config.toml
train_examples = 78125
text_encoder_norm = "layernorm"
residual_init = "none"
final_lr_fraction = 0.1
Rows from block 2 of the text encoder, named by matrix and row number. Rows with one number belong to one attention dimension. Each number is 200 + 20 x the weight over its row's rms, rounded and kept within 0 to 999. All counts start at 0. After the name is the row's rms in percent of the matrix's.
# v: attention value (text_encoder.blocks.2.attn.v.weight, 384x384), inputs 0-95
# proj: attention output (text_encoder.blocks.2.attn.proj.weight, 384x384, transposed), outputs 0-95
v.192,098,173,199,196,182,214,208,200,205,205,197,206,198,186,205,177,197,185,181,217,200,201,155,201,190,249,207,190,173,199,191,236,202,210,202,191,232,173,201,200,212,194,191,226,172,177,203,200,175,199,213,179,177,186,206,211,200,161,209,188,213,181,137,199,152,174,208,203,195,194,198,233,207,161,204,188,203,189,206,208,174,200,192,211,181,205,212,204,193,206,173,203,214,217,227,213,158
proj.192,101,199,200,203,218,214,197,197,241,133,188,208,202,199,211,211,201,177,193,155,222,189,208,213,213,158,200,189,222,196,216,201,190,216,219,206,181,216,204,184,213,206,204,214,197,198,196,222,209,202,185,200,197,206,230,200,253,187,205,199,199,194,221,163,202,204,212,195,212,206,204,226,207,199,200,203,198,188,223,202,161,208,167,217,200,206,198,213,175,185,198,184,219,197,192,219,200
v.193,089,168,188,186,200,194,198,191,224,267,183,193,199,210,146,208,175,198,207,200,220,193,252,205,196,205,192,202,201,192,180,196,197,191,186,203,200,199,196,214,201,203,202,181,213,193,176,210,185,199,160,170,196,199,197,209,195,199,187,230,155,170,103,205,194,167,192,168,201,193,204,200,185,220,214,199,191,215,157,211,203,207,159,196,196,162,209,198,157,193,204,199,229,197,201,211,191
proj.193,096,203,167,231,188,172,218,221,199,206,190,196,200,207,223,221,220,241,198,198,188,201,186,211,205,192,197,197,229,189,229,214,201,214,220,194,217,203,168,201,183,214,297,217,161,199,211,167,205,197,213,194,202,224,201,192,186,216,180,184,169,235,188,214,185,140,200,195,182,199,154,200,184,209,205,199,173,235,177,186,192,182,172,226,220,207,199,212,220,196,206,133,165,210,198,198,188
v.194,097,186,169,198,197,201,197,213,218,205,190,186,195,192,220,186,191,154,206,201,205,223,149,207,199,199,206,206,199,155,239,205,162,251,212,152,214,239,197,221,190,207,194,199,185,202,174,226,222,203,187,159,210,197,200,203,198,200,200,197,167,181,217,155,216,221,129,186,228,187,205,229,200,195,200,199,192,194,197,167,220,218,165,183,240,213,203,216,223,176,198,199,157,184,215,168,203
proj.194,106,201,195,212,171,209,194,174,198,212,198,214,213,259,239,206,185,222,202,170,187,170,218,210,200,197,214,218,228,202,152,202,193,170,200,195,165,195,174,193,150,208,228,215,198,206,201,205,168,197,204,230,202,228,195,187,203,194,204,215,199,208,236,186,200,169,196,197,214,201,205,209,220,212,220,206,245,220,175,221,204,191,196,187,205,205,178,249,200,220,203,222,199,206,207,227,178
v.195,094,147,237,200,268,196,205,199,228,220,204,201,201,212,201,179,165,133,154,203,183,233,199,173,200,215,204,176,229,190,198,183,184,209,182,230,199,195,214,207,155,213,168,184,177,181,212,199,228,210,205,181,206,207,186,203,185,212,203,182,201,185,227,199,186,211,204,200,225,198,156,196,200,221,209,188,199,201,182,208,210,174,192,205,178,221,242,210,239,203,211,201,212,195,208,190,260
proj.195,100,200,244,213,194,205,201,220,202,198,230,201,198,200,202,209,208,188,217,213,199,185,226,187,131,178,224,200,207,207,192,199,197,185,208,199,185,196,195,236,200,178,192,160,200,202,196,202,202,200,227,205,195,162,239,236,200,207,201,210,179,243,205,200,185,213,192,198,194,226,189,201,218,202,197,179,214,181,231,200,197,141,197,127,208,219,233,200,210,234,255,219,199,199,206,174,198
v.196,097,184,198,192,190,232,197,198,216,191,201,193,191,175,189,206,192,196,209,184,200,176,208,204,191,178,188,200,193,201,200,164,214,178,206,193,197,177,170,177,196,222,198,200,159,216,209,208,175,141,188,134,203,193,190,198,182,184,207,206,225,201,255,201,193,202,216,203,205,210,203,181,181,234,217,198,169,211,198,218,190,182,191,202,184,193,186,198,135,195,182,199,189,181,226,213,205
proj.196,097,196,211,248,196,201,226,200,201,196,203,200,183,176,172,202,203,217,200,203,200,182,219,188,200,200,203,221,196,201,214,251,136,204,194,180,243,187,218,209,212,142,189,183,186,191,190,221,201,200,241,192,215,179,218,194,170,204,196,192,219,198,185,194,200,182,200,185,192,201,203,160,178,204,224,225,203,205,258,216,226,204,197,208,180,224,202,205,166,202,224,158,182,201,212,184,204
v.197,098,184,211,197,168,202,194,215,203,181,202,210,209,204,191,139,198,195,203,208,186,202,181,196,178,164,212,194,198,194,194,223,169,154,212,240,193,219,218,206,219,175,206,193,146,178,237,209,205,174,213,193,201,210,202,187,188,258,188,182,202,217,221,200,203,208,211,165,206,198,196,175,202,183,235,200,207,194,184,199,211,203,197,206,204,217,216,188,209,208,213,195,208,215,204,205,198
proj.197,100,207,207,135,219,208,203,201,205,247,202,204,192,221,209,161,200,169,192,199,211,189,199,157,205,201,201,226,142,237,181,227,201,196,201,201,184,212,154,181,230,202,186,206,184,179,189,183,198,169,165,194,196,185,193,199,230,199,166,216,151,204,199,199,135,185,199,209,205,222,216,203,173,225,190,210,244,199,197,164,195,208,200,241,178,192,210,198,197,201,189,198,236,192,200,191,176
v.198,110,202,196,225,200,197,191,211,177,199,219,188,204,191,249,194,200,213,201,178,196,197,196,203,206,164,191,209,157,224,190,200,217,187,220,184,200,193,227,203,245,189,196,199,198,210,207,206,177,159,201,199,205,201,196,199,185,183,172,173,197,201,182,165,197,134,213,186,196,212,217,202,165,182,209,196,206,203,200,196,184,200,252,199,198,203,205,226,225,208,213,229,190,182,150,222,190
proj.198,100,194,192,204,183,173,201,244,199,199,192,238,206,203,197,210,179,213,213,188,153,143,164,210,204,199,209,173,186,200,171,202,191,163,201,201,198,206,198,199,234,204,199,201,188,202,230,210,204,232,193,187,204,184,183,156,198,156,177,201,149,212,216,217,191,221,153,196,171,167,209,194,196,204,201,195,215,203,262,194,188,218,201,229,161,233,213,215,176,199,203,192,195,222,185,184,204
v.199,098,202,222,209,198,198,183,203,188,218,208,205,205,214,207,201,201,207,192,213,171,169,186,193,203,201,211,210,202,223,189,277,181,206,224,195,180,218,194,206,200,198,185,171,215,221,194,209,183,200,222,185,209,219,194,226,179,179,191,180,227,199,186,202,197,196,192,242,186,224,177,198,178,218,200,199,203,205,234,196,207,188,200,229,216,188,213,201,171,187,236,263,236,220,160,215,205
proj.199,100,189,198,201,184,200,210,183,235,177,201,188,200,257,193,217,178,198,212,207,182,201,191,171,155,151,195,166,215,182,260,213,202,186,209,197,205,205,192,175,200,201,196,180,206,200,194,144,177,205,198,198,200,198,181,198,189,164,196,217,192,186,218,201,189,192,197,235,196,201,212,210,173,210,183,211,236,207,201,202,196,190,200,192,225,154,190,204,233,198,210,222,195,193,205,195,272
v.200,099,251,207,221,196,207,136,220,204,171,215,204,240,213,188,228,201,204,212,203,168,205,201,200,212,197,169,211,204,208,249,192,201,138,193,222,196,200,179,182,209,200,196,218,214,237,200,203,204,214,202,170,251,210,203,192,207,213,193,185,210,178,193,193,206,206,143,196,198,200,168,175,199,223,200,210,201,202,184,250,202,199,228,175,180,203,196,206,224,200,219,165,214,192,196,198,175
proj.200,105,187,215,193,185,162,219,207,179,200,200,195,234,198,198,220,200,156,222,139,186,152,204,166,197,202,175,213,194,199,187,181,191,247,156,199,199,206,197,228,160,171,194,201,212,197,183,235,203,139,195,181,208,196,232,201,187,194,197,193,205,215,269,201,216,181,199,189,187,188,189,208,193,214,204,221,196,201,228,194,226,203,140,209,190,204,192,210,138,172,206,197,197,193,198,199,190
v.201,093,169,160,213,194,226,205,200,198,204,197,238,195,200,211,190,198,181,201,197,205,205,186,188,194,171,192,193,207,221,179,201,173,210,200,192,199,191,194,208,197,235,208,181,199,194,165,205,199,203,212,194,208,197,142,188,196,232,163,170,202,148,181,178,203,182,200,198,199,198,160,219,201,177,207,180,242,199,200,200,215,193,251,224,193,203,142,228,209,202,199,227,156,227,210,214,218
proj.201,098,201,201,199,197,177,178,221,215,220,194,190,201,201,202,254,179,201,196,151,154,195,206,198,226,228,199,212,188,194,211,212,204,229,201,229,197,188,195,203,198,179,200,185,196,217,215,191,170,149,192,144,258,198,193,165,186,192,191,207,186,191,202,199,177,201,241,197,206,183,203,195,244,162,150,201,229,199,228,189,197,211,240,208,196,200,219,200,204,197,217,194,229,175,294,193,198
v.202,100,220,219,185,201,218,206,181,233,192,209,170,196,221,184,206,163,203,230,201,231,198,192,245,199,192,198,156,186,232,214,217,253,182,172,203,194,269,204,199,189,185,211,200,184,159,188,226,204,197,170,149,231,212,203,226,194,242,187,187,187,189,188,234,232,201,171,200,229,208,201,190,205,195,180,190,203,198,197,200,196,211,195,176,223,183,188,202,203,231,164,230,210,207,199,216,170
proj.202,107,244,200,214,179,202,185,212,229,198,203,183,230,223,210,203,196,204,181,197,205,207,187,210,176,199,175,196,205,198,194,199,174,211,192,172,211,201,240,204,198,203,227,198,210,211,199,193,231,163,206,197,213,206,186,177,184,170,238,156,215,250,199,185,196,239,170,196,189,190,221,193,201,203,199,206,201,207,191,181,193,190,213,181,200,205,181,224,229,173,219,198,195,212,221,214,199
v.203,100,235,191,226,191,190,181,235,204,138,164,216,190,182,242,176,206,195,214,185,197,176,202,215,200,209,206,200,198,191,168,192,205,169,203,181,188,215,220,222,202,177,244,206,195,186,207,207,202,197,157,209,195,198,215,177,178,216,181,202,194,193,172,199,218,195,183,196,177,204,232,191,151,218,212,202,201,185,200,275,197,215,263,179,200,198,204,180,180,195,192,174,195,186,197,194,199
proj.203,105,211,221,201,236,147,216,205,203,224,202,232,173,204,205,236,197,195,199,201,221,182,208,195,203,196,192,193,171,210,239,186,202,192,186,200,195,208,205,202,249,159,202,180,188,217,212,195,220,226,198,203,198,166,166,194,195,230,225,153,186,185,221,198,212,186,177,198,211,187,241,200,204,204,203,182,200,209,182,189,223,156,214,198,196,178,201,205,213,214,196,198,199,190,226,216,235
v.204,120,227,199,170,183,214,197,227,189,203,205,209,156,228,205,196,201,194,181,171,197,211,203,198,199,201,202,209,201,232,187,199,182,210,202,174,196,199,187,181,202,189,202,199,281,211,206,208,197,201,198,205,202,169,199,201,202,204,185,220,199,201,181,201,156,199,208,179,197,205,190,199,199,204,188,219,207,155,220,247,201,199,177,217,212,209,187,204,157,161,197,203,197,231,200,207,203
proj.204,108,203,187,191,230,203,202,187,170,187,203,163,190,141,198,192,202,186,191,201,200,179,185,199,229,235,200,200,145,210,203,197,196,186,204,209,201,211,186,171,226,193,209,206,166,200,200,200,201,201,198,189,237,199,203,192,226,192,174,199,189,201,129,190,197,205,219,225,208,234,215,202,240,223,213,198,191,198,224,209,179,186,173,200,180,206,204,233,180,215,221,168,208,213,198,215,197
v.205,106,187,185,177,196,214,204,199,197,209,181,213,205,193,214,216,200,229,211,180,210,208,202,172,176,200,211,199,213,209,202,201,209,199,196,214,209,197,201,150,201,231,195,210,234,187,155,195,215,236,211,200,201,199,207,182,162,263,266,181,189,199,206,168,177,161,176,215,194,198,200,172,152,202,208,219,195,219,200,194,140,250,204,199,164,199,206,199,223,176,202,218,216,178,221,221,199
proj.205,105,208,200,195,133,208,180,239,203,184,206,170,198,211,201,210,195,202,207,199,192,199,255,209,195,201,200,204,197,217,201,209,193,193,199,199,191,157,163,231,162,200,228,172,198,173,236,190,211,199,163,156,216,136,173,181,213,186,196,206,200,247,193,196,208,200,215,230,210,210,168,205,212,179,200,210,200,201,199,197,165,179,198,191,209,204,154,221,250,185,200,198,199,203,202,203,201
v.206,106,205,172,198,181,232,208,200,184,232,225,199,232,179,199,202,197,200,202,201,206,180,201,200,230,204,207,247,207,232,226,215,175,204,230,179,256,218,188,172,204,191,203,239,207,181,193,204,198,203,183,203,188,180,206,198,230,279,193,240,195,201,201,197,229,204,211,181,202,255,192,201,200,206,213,190,203,197,216,227,219,212,223,198,223,254,214,188,202,191,206,209,243,207,197,216,195
proj.206,102,183,200,202,202,224,191,221,215,193,200,184,233,205,193,196,223,209,239,184,238,200,179,162,209,199,230,219,196,174,185,196,199,209,193,215,197,206,173,228,221,197,208,189,217,207,196,175,198,156,195,200,231,215,132,203,196,170,200,190,203,201,204,208,198,228,197,196,180,194,211,186,196,213,182,251,200,192,187,204,168,185,198,200,204,210,162,182,171,200,179,221,195,179,204,188,191
v.207,100,196,209,191,194,196,204,203,215,179,197,194,193,159,202,173,222,237,184,224,190,224,168,174,192,201,196,201,216,238,203,166,206,209,207,190,198,230,205,135,209,217,197,202,163,200,200,200,247,209,241,158,219,236,223,206,200,194,191,202,214,200,198,205,203,205,200,217,153,165,173,183,226,202,199,191,217,188,167,200,202,192,210,195,199,187,222,188,215,176,212,200,187,206,199,231,194
proj.207,096,203,223,210,167,240,201,171,199,178,220,169,210,200,151,202,181,150,195,199,208,202,200,206,184,199,193,165,218,201,224,186,184,198,189,182,225,195,206,214,177,199,195,146,222,179,171,208,195,232,194,185,187,208,201,161,202,188,203,204,164,219,215,200,202,156,189,189,200,221,192,217,193,226,207,196,198,203,168,203,198,180,216,172,174,254,207,184,205,201,204,201,164,207,211,195,197
v.208,105,223,216,193,181,204,201,169,207,201,228,236,204,196,188,194,204,231,224,204,208,202,203,217,230,204,195,201,210,200,183,198,162,190,206,193,203,210,191,198,201,205,199,200,194,167,181,213,181,199,218,236,204,218,201,164,147,169,204,195,183,230,189,217,150,200,220,188,174,205,198,199,196,169,207,222,147,196,185,206,220,202,193,191,219,148,200,199,193,196,205,196,200,195,202,172,204
proj.208,095,173,163,195,206,200,204,182,169,180,220,207,272,205,182,201,157,193,190,207,191,200,234,181,189,211,207,181,199,200,212,187,197,206,242,198,234,169,199,201,198,214,239,179,177,215,200,198,195,199,205,226,204,211,196,209,183,203,220,203,234,200,152,201,205,206,201,127,181,208,209,200,178,190,199,201,153,254,197,200,218,196,192,169,192,198,198,243,201,193,196,214,162,206,216,200,196